config = dict(
    model='masked spectrogram model',
    dataset='single English command words and digits, spoken by a formant synthesiser in many voices',
    win_length=512,
    mask_ratio=0.75,
    encoder_head_dim=48,
    encoder_qk_norm=True,
    encoder_parallel_block=False,
    encoder_register_tokens=4,
    decoder_layers=3,
    beta1=0.9,
    beta2=0.999,
    batch_size=128,
    final_lr_fraction=0,
)
Rows from block 0 of the decoder of a small masked spectrogram model, named by matrix and row number. Rows with one number belong to one neuron. Each number is 128 + 32 x the weight over its row's rms, rounded and kept within 0 to 255. All counts start at 0.
Before each neuron's rows are labels from the 100 clips, of 14976, where the neuron reaches its largest size: "peak in band" is the frequency band that holds the peak. Only what is clearly more common there than usual is listed. The data: single English command words and digits, spoken by a formant synthesiser in many voices. In brackets: how many of the 100, against the usual share in percent.
# gate: MLP gate (decoder.0.mlp.gate.weight, 672x256), inputs 64-127
# fc1: MLP up (decoder.0.mlp.fc1.weight, 672x256), inputs 64-127
# fc2: MLP down (decoder.0.mlp.fc2.weight, 256x672, transposed), outputs 64-127

peak in band: 4000 to 8000 Hz (99 vs 25)
gate.81 [157 130 145 233 135 156 135 121 111 121 161 127  39 114 135  70 134 130 148 108  94 134 155 185 108 176 111 142  97  43 127 103 121 135  70 116  56 130  94 152 116 125  96 143 133 119 139  41  79 118 136 134 150 132 137 104  76 142 124 129  84 134 117 121]
fc1.81 [141 154 145 119 178 136 162 151 169 148 161  61 132 105 122 151 104 128  97  46 114 109 138  96  68 119 132 147 101 130 139 154  99 149 106 104 139 108 131 117 117 118  82 109  85 180 125 157 112 103  61  97  89  66 105 164 121  54 123 100 136  87  91 132]
fc2.81 [138 167 140 100 136 139 121 155  87 172 180  50 186 111 117 135 110 138 131 115 128 151 100 152 135  75 113 123 109 143 196 148  93 125 142 162 129 113 148 123 100 151 121 140 109 120 112 126 144 117 131 170 132 135 118 224 108  82 166 143 147  93 164 132]

peak in band: 2000 to 4000 Hz (58 vs 25)
gate.607 [164 168 140 165 131 114 116 161 115 144 109 125 122  82 120 131 111  56 126 114 181 115  74 111 105  99 145 153 137 157  85 125 141 111 150  57  87 129 150  68 123 119 126 120  84  94  87 133 145 102  84 145 107 100 138  98 123 111 154 120  69 115 173 164]
fc1.607 [127 148 158 149 119 128 148  83  97 122 132 132  39 141 172 131 162 122 142  70  84  77 170 130 131  95 126 111  75  55 144 130 116 138 148 125  90  91  74 109 162 135 130 151 115 141 128 103  92 125 108 109 143 151 113  92  95 164 148 113  95 126 123 149]
fc2.607 [146  93 121 126 120 177 165 127 145 156 145 104  96 156 154 117 112 175 115 110 199 110 127  78 128 130 150  85  63 114 136 159 125 159 167 147  62 107 119 156 171 166 102 114  87 153 140 123 122 158 146  84 146 109 145 168 130 129 146 134 116 142  97 152]

peak in band: 2000 to 4000 Hz (84 vs 25)
gate.431 [144 126 111 126 106 130 109 146 148 170  98 157 108 148 182 121 163 121 201 150  80 167 157 150 173 120 140 137 156 103 127 111 193 142 112  99 163 164  91 140 121 193 157 137 102 114 120 125  89 100  86 163 148 148 115  93  92 131 161 135 115 140 121 155]
fc1.431 [136 119 143 118 132 162 140 150 120  93 179 143 168  75  91 181 204  72 141 141 126 149 132 141 152  81 126  44  56 110 124 133 166 121  89 119 159 132 180 148 113  73  93 130 124 163 133  99 135  99 114 105  69 154 130 157 113  36 115 146 154 133 118 145]
fc2.431 [144 107 154 108 148 121 135 104 165 175  75 119  88 148 187  78 173 133 144 112 162 208 148 154  87 127 155 140 141  92 102 126 125 111 151 129 104 178 118 111 127 139  95 173 139 142 127 112 151 143 110 201 153 163  95 131 111 116 111 140 118 161 127 133]

peak in band: 500 to 1000 Hz (40 vs 12.5); 0 to 250 Hz (33 vs 12.5)
gate.161 [123 101 135 170 158 154 178 173 172 142 170 189  22 123 123  93  96 135  94  58  90  59 121 102 138 131 142 109  99  52 169 130 148 141  62 139 105 108 131  76 124  72  91 166 137 125 141 116 174 116 134 110  97  55 117 103 100 167 149  92  74 141 114 157]
fc1.161 [132 118 130 135 150 118 153 173 167 178 143 146 125 105 150 163 109 118 111  90 162 133 127  98 165 166  90 143 156  84 129 129 142 136  87  96 104 127 148 132 107  71 119 121 140 118 125 141 139 100 144 177 126 104 125  72 151 154 136 115 122 130 148  92]
fc2.161 [114  99 128 115 113 120 165 159 118 160  88 131 126 174 143 112 100 107  72 128 208 118 110 145  86 141 125  99 110 142 176  89 118 149  94 159 160 149 119 118 116 136  92  97  53 108 165 161 103 119 167  72 115  75 154 121 156 170 137 116 128  98 124  94]

peak in band: 0 to 250 Hz (97 vs 12.5)
gate.489 [137 144 130 197 122 138 129 124  77 119 159 116  56  93  98  71 159 115  68  75  98 147 152 187 109 109  86  42 144  85 136 108 127  57 116 138 155 183  77 100 150 180 145 171 117 132 102 146 116  90 135 183  98 134 130 136 101 122 174  27  98 120 114 162]
fc1.489 [131 115 129 149 117 100 171 160 116 147 135 133 182  89 170 117 147 127 118 150 132 137 131 148  98 104  72  45 131 176 168  81 104  68 109 110  97 202 114  87 178 114 125 125  71  94 111 112 109 104  97  74 136 123 163 125 179 133 127  96 118 145 166  94]
fc2.489 [136 112 108 129 119 118 116 144 144  87 133 153 145 127 152 150  90 141 165  61  91 104  97  74  64 127 134  73 164 152 132 155 123 114  90 116 153 210 119 135 135 136 149  94  92  48 139 136 132 126 155  72 163 146 110 157 128 138  99  83 139 150 157 137]

peak in band: 0 to 250 Hz (99 vs 12.5)
gate.406 [208 220 194 237 182 172 133 171 120 125 132 118 111 156 132  72 135 103 132 104 140 154 148 120 122 131 110 157  89 109 145 151 149 157 113 117  31 148 110 109 147 126  95  78 136 102 125  82  96 123  98 182 121 159 125 115  76 113 138 150  90  96 143 115]
fc1.406 [115  97 104 128 133 135 135 137 124 138 132 110 202 142 171 139 156 177  96  91 179 177 150  85 122 114 162  92 134 145 151 109  53 124 121 149 165 115 106  96 122 140 161 159 122  43 120 186 193 140 116 145  30 163  96  84 140 165 157 100  69 115 101  83]
fc2.406 [111 112 133 137 152 127 137 125 120  94 151 118 119 159 166 161 124  96 160 135 152 163 105 147 159 216 108 171 138 109 208  91 132  97 151  75 175  98 142 108 181  91 133 109 182 105 146 112 122  71 111 124 150 180  52 123 171 124  75 132 156 123 135  95]

peak in band: 250 to 500 Hz (72 vs 12.5)
gate.121 [115 125 131 143 101 147 132 121 116  81 156  99  97 161 107 123 140 131 148  75 138  53  84 152 115 147 120 144  72  97 144 131 132 121 129 149 114  85 112 131 178  94  94 160  98 136 149 125 127 169 170 115  91 133 201 102 129 130 166 100 125  80 123  87]
fc1.121 [151 155 156 132 136 166 163 127 119 119 136 120  77 139 179 139 129 183 154  79 193 165 122 134 120 148 130  84 124 125 136  70 104 107  86 174 122 127  69 131 165 143  85 128  58  81 169 128 107 136 126 114 120 150 154  99 106  76 141 170 127  66  27  61]
fc2.121 [132 103 148 101 139 130 173 160 191 150 126 133 148 105 151 116 125 156 146 188  37 163 161 141 146 134 153 148 163 136  92 121 168 114 157  68 106 180 137 159 106 137  92 137 126 142 141 102  85 116  90 146 105 106 168 106  75 153 103 148 136 127  88 179]

peak in band: 250 to 500 Hz (78 vs 12.5)
gate.90 [248 183 203 255 200 184 195 240 168 153 143 184 132 107 147 193 104 138 156 106 118  99 164 153 153 118 127 126 110 114  83 130  95 132 108  91 104 121 109  71 137 144  95  86 122  96  61 153  91 151 118 126 117  87 139  84 103 117  81 110  79  93 128  83]
fc1.90 [ 83  94 108 148 123 107 113 113 133 100 176 149 114 158 116 100 146 161  69 141 154  88 124 134 125 201 103 185 129 112  58 124 183 159 177 111 128 147 126  25 170 114 169 193 126  78 100 179  49  67 142 195 115 124 167  50 138 136 126  64 132 123 138 138]
fc2.90 [148 159  81  81 175 131 124 135 151 133 151 130 189 119 180 227 125  98 137 118  85 153 124 126 131 109 176 131  74 155 147 132 166 149 144 164 123 147 185 177 103 109  97  73 153 121 143 113  98  97 112  78 128 135 149 177 116 149  70 115 121 122 138 190]

peak in band: 4000 to 8000 Hz (58 vs 25)
gate.459 [171 143  97 113  89 119  87 114 110 125  96 101 103 142 117  38 127  74 199 131  99 120 167  94 111 131  79 158 108 135 119 124 125  91 175  84 125 126  74 164 146 165 148 171 143 121 104 107 111 100 120  95 132 111 141 139 112 110 128  89 133 117 101 147]
fc1.459 [152 115 147 124 106 111 107 117 162 136 156 169 115 174 105  90 176 109 108 141 160 128 127 106 148 117 110 139 105 103 111 141 117 120 136 152 154  78 175 101 137 114 156 149 144  89  92 106 185  45 160 152 108  57 162 167 155 101 163  96 101 139 103 150]
fc2.459 [ 95 122 126 102 134 161 160 179 151 170 137 134 188 108 104 152 115  78 153  85 110 143 173 133 100  78 120 162 140 116 109 135 132 172 142 121 183 110 113 121 173 115 144 152 151  83 127 120 157 151 155 154 141  49 133 158 132 176 116  81 133 142 144 135]

peak in band: 250 to 500 Hz (64 vs 12.5)
gate.649 [166 142 176 213 195 190 152 219 168 127 138 127 157 164 125 134 130 141 116 123 107 173 148 117 116 105  86 197 140  86 149 143 128 100 121 121 132  75 149 165  87 192 100 109 114  96 130  96 111 166 106 151 122  91 153  67  96 110 156  90 149 117 120 115]
fc1.649 [117 146 171 117 101 121 123 121 152 149 148 156 139 203 127 134 184  88 146 103 136 103 134 136 179 139  90  89 127 127 146 165 117  78 139 184  98 111 118 104 121 130 131 198 127 101 132  87 171 150 140  67  86  96 115 149 104 143 167 116  58 124 139 118]
fc2.649 [121 140 127 111 177 116 106 134 102 142 146 152  51 165  72 123 199  97 142 166 105  93 120 159  69 137 135 106 133 136 187 108 128  83 130 125 195 119  81 147 148 144 132 140 189 162 136 117 124  45 106 130 129 137 136 142 109  86 160 110 130  45 144 114]

peak in band: 0 to 250 Hz (55 vs 12.5)
gate.286 [153 186 159 136 134 129 121 120 163 128 203 109 142 114 141 191 118 126 110 161 134  85 145 107 127 112 110 173 153 115 133 169 168 162 133 104  97 178 188 163 195 142 166 165 102 111 136 192 118 117 111 193 124 150  85 169 136 169 155 151 129 148 167 140]
fc1.286 [175 121 122  97  64  69  70  82 140 139 166 105 117 144 110 129 100 111 144 143  89 148 165 146 141 166 173 140 144 123 167 121 171  82 159  84 162 136  72  99 117 143  96 146 167  95 168 107 117  66 158 126 159 133 186  94 141 135 114 161 163 169 106  78]
fc2.286 [109 139 105 123 144 104 178 133  70 132 188 129 154 134 156 109 129  86 118 185 107 176 108 116 131 107 162 123 120 132 156 124  71  65 113 130 116 144 153 113 158 181  94  96  70 165 115 122 100 150 127 126 133  99 101 164 132 141 136  95 129 102 106 169]

peak in band: 4000 to 8000 Hz (100 vs 25)
gate.519 [122 120 120 125 115 100  99 115 178 127 159 173  83  97 137 139 139  66 112  55 203 135 140 122 151 141 147 117 101 123  93  92 110 175  97  98  97 112 151  84 197  81 119 135 149 136 170 171 141 136 117 155 111 117 120 166 128 147 110 161  95 127 126  91]
fc1.519 [105 104 120 128 154 146 144 104 120  94 118 136  91 161 115 108 117 188  84 124  51 147 170  96 103 132 164 155  83 102 156 152 119 157 168 144 118 129 135  74  55 105 166 118 176 134 119 115 151 166 145 160 118  93 176 172 102 180 132 123 113 115 142 100]
fc2.519 [127 108 109 129 153 134 124 135 125  70  52 134 156 129  86  78 168 129  98 148 153 141 139 120  52 158 111 112 101 156 157 131  98 135 139 171 156 184 100 149  99 105 100 137 140 129 126 109 164  92 139  86 105 145 111  94 145 126 126 123 162 171 130  79]

peak in band: 2000 to 4000 Hz (52 vs 25)
gate.172 [133 140 131 152 143 145 148 138 180 138 173  82  88 137 161 134 138 146  74 101 167  83  65 139 145  60 144  78  98 155 186 150 137 165 102 112 139 163  90 122 115 130 143 149 114 133 134 141 135 167 125 123 161 101 137 127  91 175  97 100  78 120 155 100]
fc1.172 [190 176 155 139 119 123 106 103  76  48 118  57 174 133 103 148 184 127 143 137  73  87  78 143 120  45 141 109 102  81 154 109 115 107 113 138 138 112 107 103 114 102 157 147 121 101 119 133 123 159 125 145  92 180 136 160 143 133 155  67 105 126 125 112]
fc2.172 [ 99  94 163  95 104 123  96 171 122 118  74 119 166 129  67 137 108  98 111 140  91 148 111 155 138 142  79  84 145  96  85 119 116 110 108  93 116  68  77 147 156 181 150  93 159 106  98  88 176 125 175  76 142 179 117 153 140 106 134 209 181 119 125 115]

peak in band: 500 to 1000 Hz (95 vs 12.5)
gate.160 [194 192 165 198 200 170 160 221 146 189 129 119 152 160 118 109 123  64 118  81  91 113 141  98  97  79 132  92 133 156 117 156 150 107 154 134 113 151  81 129  97 102 122 148 131 149 139 107 104  91  49 132 141 179 117 154 122  72 126 114  92 111 131 109]
fc1.160 [137 123 110 123 111 117 118  73 116 130 169 122 118 124 105  82 132 139 108 131 110 116 142 161 114 118 147 185  97  75  98 112  93 134 125  80  83 109 135 147 114 139 151  71 139 217 142 142 159 137 132  92 144 127 123 169 106 135 111 182 122 143 154  87]
fc2.160 [116 127 135 113 128 153 147  88  79 169 120 124 121 103  79 170  94 129 129  88 131 135 101 202 176  70 142 185  95 148 136 196  95  73 152 165 101 155 143 131  61 128 117 197 136 175 151 158 108 125 121 103 100 126 140 140  77  99 105 127 134 126 171 115]

peak in band: 500 to 1000 Hz (100 vs 12.5)
gate.298 [121 127 136 174 158 121 126 158 122 114 135 176 147 148 115  70 120  68  38  62 115 157  99 126 105 142  74 111 125 144 168 151  72  52 142 162 149 104  89 102  31  79 140 129 162 148 146 120 221 116 158 104  86 101 113 152 158 172 129 100  99 105 186  95]
fc1.298 [139 168 135 127 117 131 135  88  71  83 115 160 137 135 121 124 147 131  97 164 139 124 174 122  87 142  89 145 130 161 115 131 124  90 153 118 132 106 134 169 178 134 172 134 112 217  32 179 159 146 162 139 151 133 154 200 120  80 160 126 111 123 126 149]
fc2.298 [114 127 139  93  58 128 181 105 165 119 134 128 129 144  70 113 135 165 168 112 129 124 158  61 117 117 117 133  73 200 113 209 103 143 118 152 196 116 130 170 134  55 128 173 107 137 151 143 119 160  79 103 156  93 135  93 130  79  93 139 162 128 143 155]

peak in band: 4000 to 8000 Hz (74 vs 25)
gate.234 [235 225 163 137 127 123 131 130 132  81 142 113  73 159  98 144 140 104 133 123 106  48 137 101 178 141  97 121  99  96 203 129 128  75 125 176 123  93 119  89 157 113 169 192 102 129 110 140 135 110 109 100  81 119 135 128 153 148 198  71  41 106 126 181]
fc1.234 [161 166 198 165 176 176 169 156 146 152 113 154 126 101 146  48  95 167 142 194 143 133 134  97 120 143 109 121 146 145 129 119 100 103 157 108 118 131 175 175 152 129 117 132 152 135  89 106 120 108 136 123 162 134 163 164  86  95 116 138 170 117  82 113]
fc2.234 [138 119 140 113 168 152 177 154 154 107  82 130  44 163 127  83 103 173 139  95 176  39 100  94 148 146 163  99  73 157 121 118 125 147 147 171 132  45 151 129  82 179 103 138 124  76 158 165 164 112 103 109 140 153 183  94  66 109 171 134 121  88 132 145]

peak in band: 4000 to 8000 Hz (100 vs 25)
gate.640 [181 187 152 152 118 134 114 136 122 105 123 129 122 155 140  57 119 131  44  66  78 132 137  96 146 131 142 140 113 154 114 110 182 195 116  77 149 133 141 136 139 158 127 137 138  85 121 147 167 105 158 155 135 113 130  67  96 137 166 141 158 128 122 132]
fc1.640 [141 142  92  76  66  60  55  58  82 139  75  80  93 135 102 141 158  70  91  78 147 159  74 157 134 176 153 147 132 114 168 127 135 126 170 127 156  82  97  72 118 171 198 133 130 144  54 107 178 112 116  91 139 145 194 126 138 176 136 142 131 152 176 137]
fc2.640 [123 118 106 155 161 158 101  91 126 172 129 107  94 127  79 151 131 149 103 125 108 147 155 123 127 137 119 157  80 102 143 127 161 145 148 151 102  64 114 137 117 143 126 103  95 119  94 173 102 103 155 115 135 146 123 125 155 150 157 143 111 130 139 142]

peak in band: 0 to 250 Hz (97 vs 12.5)
gate.380 [196 200 186 186 157 167 147 197 134 150 145 128  90 133 125 113  93  85  59 111 153  96 140 121 116 194 136 121 122 133 134  97 116 138  90 118 105 157  81 189 125 177  96 122 106  99 147 119 148  97 156 150  86 114  79 196  86  95 163 139 103  76  68 152]
fc1.380 [122 127 116 116  99 101  98 127 108 133 164  74 112 159 116 110 154 173  64 102 163 153 118 131 110 142 144 101 142 179 213 113 146 140  94 127 119 163  66 138 171 153 140 149 150  67 152 150 135 139 115 179  95 134 115 103 138 125 186 160 153 164 100 113]
fc2.380 [167 115 150 158 121 166  87 115 170 151 113 150  75 131 127 106 168 150 139 209 158 145 137 134 157 207  56 151  88 101 152 116  99 122  99  93 162  89 150  84 201 155 145 183 158  96 147 122 137 180 131 167 127  76 141 117 150 128 161  92 134 134 124 117]

peak in band: 4000 to 8000 Hz (100 vs 25)
gate.341 [226 203 150 139 112 109  88 107  83 105 118  89  77 149 102  26 137  94  86 136 115 159  99 115 130  96 123  98 131 124 134 186 116 124 166 148  86 161 106 150  43 147 124  93 118  82 112 153 108 131 110 125 114 159 113 132  90 124 182 142 117 119 142 133]
fc1.341 [ 94 169 191 149 147 113 109 103 114 103 142  77  60 135 151 123 169 161 135  73 118 129 108 136  63 124 170 106 167 165 130 118 168 156 103 157 180 170 133 101 127 146 131 175 107  53 100 183 195 129 104 148  21 149 135  82 127 166 119 120 122 137  99 107]
fc2.341 [195  95 146 119 185 150 202 207 203 158 185 161 141 150 153  99 113  89 136 142 205  83 126 170 100 113 108 115  12 180 104 109 113 113 126 106  97 125 131 102 102 184 145 179 104  44 149  98 173 135  77  56 158 103 134 142 124 135 142 108 122 108  76 117]

peak in band: 4000 to 8000 Hz (73 vs 25)
gate.549 [230 163 122 154 121 110  88 131  75  98 111 128  53 106  90 110 145  97 160 170 111 161 118 116 130 124 126  93 145 101 128 118 145 112 159 146 137 139  96 109 123 138 177 147 112 137  86 133  93 113 129  93  81 104 176 105 131 110 156  98  91 102 136 169]
fc1.549 [156  89  78 113 132 138 119 159 136 115 106 124  87 173  87  93  86 124 128 121 156  96 113 114 143 121 169  86 124 195 172 129 199 134 121 101 163 110  76  25 134 125 157 145 128 111 132 104 101 148 123 130  99 110 197  88 150 125 124 109 186 127 109 167]
fc2.549 [151 135  85 112 113 134 108 151 109  86 145 124  70 126  92 159 178  54  83 175 143 173  96 140 149 162 105 150 131 181 157 126 114  90 103  83 105 146 109 112 152  99 102 160  98 190 148 119 138 135 135 137  95 124 191 108 110 163 172 106 124  90  84 158]

peak in band: 4000 to 8000 Hz (62 vs 25)
gate.614 [255 225 144 142 119 122 112 126 119 131  97 148 113 149 157  66 110 120 128 116 135  89  99  93 130 105 118 144 154 125 137 107 148 145 125 147 137 103  94 142 205 118 129 115 120 146 139 131 174 129 132  89 126 132 123  95 133 149 128 116 163 108 134 118]
fc1.614 [ 78  63  63  74  77  68  91  95  96 140 139 138 148  61 163 193 136 117 115  94 138 152 120 123 120  93 126 196 104 105  89  84 108 127 129  68 132 142 127 110 143 157 148 167 115 168 114 126 155 119 123  97 115 157 108  47 123 134 122 110 108 125 124 100]
fc2.614 [255 150 120  86 132  55  73 112 146 150 168  74 173 144 147 146  93 124 164 130 103 124 121 149 159 111 134 125 125 166 140 105 139  89 123  68 130 153 100 109 128 147 170  97  72  26 127 124 135 143 124 109 114 174 105 189 111 143 158 151 138  89 109 138]

peak in band: 2000 to 4000 Hz (99 vs 25)
gate.30 [155 117 102 128 110 117 134 166 107 101 164 150 161 136 120 123 137  34  84 108 161  87 134 121 101 117 184 137 118 134 111 128 147 167  77 125 153 123 111 121 183 101  82 121 126 100 144  99 183 170 172 156 165 137 132 118 128 113 132 120 101 150 127 228]
fc1.30 [195 191 168 136 112 145 118 100 169 103 190  89 111 122 132 153 151 126 138 156  91 156 156 109 136 144 132 162 117 128 161 116 171 196  77 171 112  99 126 190 149 151 142 117 138 142 152 161 133 121 151 114 103 152 129 156 143 133 210 188 125 138 131 143]
fc2.30 [136 126  99 167 137 118 157 133 150  70 100 167 138 115 146 134  85 100 142  68 178  77 110 143 172 179  99 125  99 122 115  68 135  78 132 121 128 133 133 152 154 201 111 142  92 140 138 107 127 145 117  89 135  75 105 120 149 126 155 125 134  77  62 139]

peak in band: 4000 to 8000 Hz (100 vs 25)
gate.533 [153 148 148 157 128 119 138 173 121 103 153 108  97  87  82 136 117 118 109 100 164  56  98 125  98 139 124  92 105 134  95 134 131 148 149 114  98 131 130 147 151 104  94 128 110 151 114 172 115 128 117  89 106  56 134 150  91 122 117 112 101 125 142 123]
fc1.533 [126 140 117 131 128 133 121 124 141 167  94 143  98 142 189 113 155  99 132 125  42 161 129 131 136 101 142 124 114 108 118 148  91  81 129  75 128 102  85  74  92 118 149  88  96 145 148 109 103  73 110 153 148 201 111 123 102 111 150 120 122  84 115 132]
fc2.533 [115 111 119  94 149 120 114 120 140 138 133 127 113 165 153 144 141 145 127 142 103 121 130 116 132 131 105  86 125 112 113 143 113 117 111 145 161  98 132 138 120 132 147 113 124 118 114 104 129 149 101 147 109 134 109 108 123 148 126 110 189 104 133 172]

peak in band: 2000 to 4000 Hz (63 vs 25)
gate.551 [166 138 149 146 132 122 129 132 109  84 112 181 123 104  61 144  75 137 126 126 141 106 134 140 163 114 201  53 111  83  48 141 104 122 120 155  96  59 151  99 110 114 119 136 126 168  96 164 132 136 108 216 118 109 105 171 146  83 183 114  57 102 116 116]
fc1.551 [116 107 105 147 150 162 124 140 132 126 116 122 172 112 164 140 149 123  99 125  96 161 156 151 118 121 120 171 138  74 111 109 161 138 127 117 165 182  88 177  91 151 155  97 119 121 102 137 116  83 121 145 136 243 140 123 137 101 141  78 139 140 112 172]
fc2.551 [111 124 156 149 104 148 134 114 174  91 125 101 164 129 123  77 118  59 116 199 150 148 147 104 114 184 131 159 182 122 123  98 155 152 103 143 151 136  97 177  93 193 136 139 155 101 184  86  77 122 151 123 101 146 117 124  69 139 118 153 138 123  67 156]

peak in band: 2000 to 4000 Hz (82 vs 25)
gate.63 [108 116 115 120 127 121 126 132 155 144 110 115 125 131  69 151 121 110 121  90 180 163 106 127 140 151 163 169  97 120 104 134 122 188 198 112 126 140 126 140 171  74 124  79 130 129 111 119 108 138 112  94 117 127  87  94 120  98 136 127 108 104 123  73]
fc1.63 [119 114  99 104 116 132  91  92 146 150 137 148 110  66 105 110 133 101  66  86 172 122 165 122 126 122 119 103 164 164 144 137 149 131 172 137  94 118  90 127 135 106  85 132 143 146 208 103 183 158 151 131 123  95 120 198 146  96 132 149 204 155 127 169]
fc2.63 [147 121 161 155  99 155  95 136 115 124 137  90 148  99  88 111 162 151 136  98 143 112 155 101 107 155 120  87 135 153  93 113 201 139 157 111  91 142 131 148 179 141 113 146  66 126 125 117 129 214 128  90 123 144 110 176 143 176 120  85  95 212  61 135]

peak in band: 250 to 500 Hz (66 vs 12.5)
gate.270 [136 163 146 191 171 179 158 212 176 186 148 137 131 117 135 149  63 123 159 149 129 109 132 101 103 105 147 130 128 104  85 142 117 133 167 104  73 102  97 168 160 135 112 130  89 159 112 158  86 106 115 141  99  88  55 109 110 125 163 160  97 122 117 133]
fc1.270 [111 126 123 115 160 122 159 159 110 121 168 129 115  76  89 119 132 152  89 122  71  93 120 110  67 136 153  93 178  87 125 140 101  65 141 118 122 151 131 140  97 120 120 141 108 160  85 144  71  83 128  82 132 183  63 136 142  76  44 117 133 125  86  81]
fc2.270 [170  55 150 136 167 114 175 172 111 145 133  82  54 154 144  99 110 103 106  82 174 152  66 132  96 131 143 105  84 176 133 120 119 141 125 136 114 112 161  77  90 122 150 147 104 120 134 127 145  87 160  95 136 102 112  77 117 196 144 108  86 147 141 149]

peak in band: 0 to 250 Hz (98 vs 12.5)
gate.326 [179 199 183 220 165 165 185 194 158 140  96 123 132  63 171 136 103 195 149 142 132  95 115 129 111 169  85 139 147  87 118 104 100 189 101  94  60 139 105 144 112 106  70  53  90 127 141 113  94 144 162 149 129 125 104 110 116 129 153  99 127 105 118  83]
fc1.326 [150 134 128 144 127 124 132 135 137 115 164 114 144 171 134 127 188 114  79 153 156  88 132 144 160 115 109 140 193  76 177 141 143 159 100 201 179  41 126 122 137 129 157 136 128 169 117 152 143 186 154 158 135 163 128  69 180 189 129 135  79 150 169 194]
fc2.326 [ 73 144 107 177 125 180 111  55 127 130 112  94  81 182  81 126 120 102 131 160 145 138 101  79 140 160 120 160 137 126 107  70 164  98 124 129 169 110 155  86 177 208 179  87 135 193 133 115 122 123 132 155 124  85 190 126 172 186 138 144 141 140 113 165]

peak in band: 0 to 250 Hz (45 vs 12.5)
gate.102 [100 145 172 174 170 163 131 156 100  71 104 136 137 120 161  73 115 159 133 114 111 168 120 143 185 125 109 118  97  83  76 144 111 117 186 104 108 130 115 155  95 206 115 168 107 120 139 175 113  79 121  88 157 171 136 115  61 105 117  94 124  85 104 128]
fc1.102 [135 123 123 146 107 113 113 124 114 160 114 120  85 162 128 109 151 123  92  98  81 112  89 122 138 102 148 115 167 146 110  95 128  66 121 243 191  80  97 122 183 165 159 119 117 129  99 156 161 160  87 194   0 150 157 138 178 161 202 134  82 125 105 150]
fc2.102 [144 109 112 118 138 161 102  86 124 121  98 145 125 134  99 140 100 114 138  64 154 136 132 119 132 125 131  86  77 111  81 157 146  99 155 175 161 115  74 115 167 153 121  99 170 164 163  87 174 109 110 163 115 118 148 118 131 173 204 171 136  96 107 158]

peak in band: 0 to 250 Hz (87 vs 12.5)
gate.313 [124 128 126 169 149 126 170 148 178 162 147 134  91 104 154 174 121  29 127 192 174 111 145 106  94  90  87  87 152 163  82  88 110 168 110 139 153 136  90 144 191 100 169 127 117 184  72 180 149  84 113 159 107  97 142 156 191 150 147 113  38 108 138 206]
fc1.313 [116 110 124 123 130 129  94 173 133  96 133  42 127 115 150 164 105 150 177 198 109 130  46 126 146 152 128 116 141 159 135  96 130 141  65 224 163  91 135 154 133  88 121 141 100 113 128 120 108  84 149 160  33 167 103 110 113 124 165 196 110 126  74 180]
fc2.313 [151 182 140 133 106 128 149  85 129 149 164 182 122  86 115 148 115 132 139  93 135 151 137 130 134 137  94 154  62 121 211 153 123 199 138 121 130 138  96 134  80 119 121 180 156 116 131  95 124 174 140 132 107 152  87  93 167 161 104 125 124 121 169 102]

peak in band: 250 to 500 Hz (53 vs 12.5); 500 to 1000 Hz (31 vs 12.5)
gate.509 [106 119 104 161 186 162 154 205 110 105 122 137 146 118  85 115 159 143 125 136 173 139 109  91  96 112  89 131 138 140 117 148 154  87 132  75 174 161 206 136  37  90 104  99 103 177 112 136 127 165  87 164 142  69 122  89 167 126  57  87 153 116 179  94]
fc1.509 [165 155 127 163 152 159 161 121 111 168 124 159 127 120 168 129  85 159  96 125 112 126  66 111  94 155 155 145 109 177 120 154 204 152 129 118 148 152 147  85 129  99 205 137 167 119  76 203 147 160 126 188 119 174 179 134 118 132 140 166 111 126 170 213]
fc2.509 [149 154 110 158 128 112  86  42 182  82 145 103  70 122 107 124 122 161 145 125 101  81 145 128 124 137 129 144 135 152 117 149 138 147 189 135  91 168 102  92 176 111 140 195 149 134  92 114 127 144 109 105 125  81  97 142 113 161 114 138 146 182 137 136]

peak in band: 500 to 1000 Hz (36 vs 12.5)
gate.479 [127 134 129 139 132 139 140 153 172 147 178 151 160  98 135 126 141  73 125 143 174 116 154 103 101 109  92 147 128 127 110 146  71 116 187  88  94  88 178 162 162  63 132 105 139 158  89 131 146 115 117 202  96 118 143 221 163 183 177  99 133 133 125 156]
fc1.479 [122 131 107 125  97 115  96  94  82 162 153 163 139 103 205 131  68 106 118 162 180 197 172  92 129 150 155 157 150 124 123 123 109 111 144 129 135 212 168 124 152 182 111 119 166  90 116  97 164 193 176 205 167 118 145 156  85 147  98 151 120 147 129 103]
fc2.479 [137 147 134 108  94 118 157 152  95 127 124 139 114 186 112 154  84 187 119 110 167 146 140 129  99 145 179 128 132 102 106 142 165 117 129 169 104 113 114 168 140 205  85 102 121 190 156 123 140 134 124 114 126  99  63  84 106  94 121 191 124 170 145 130]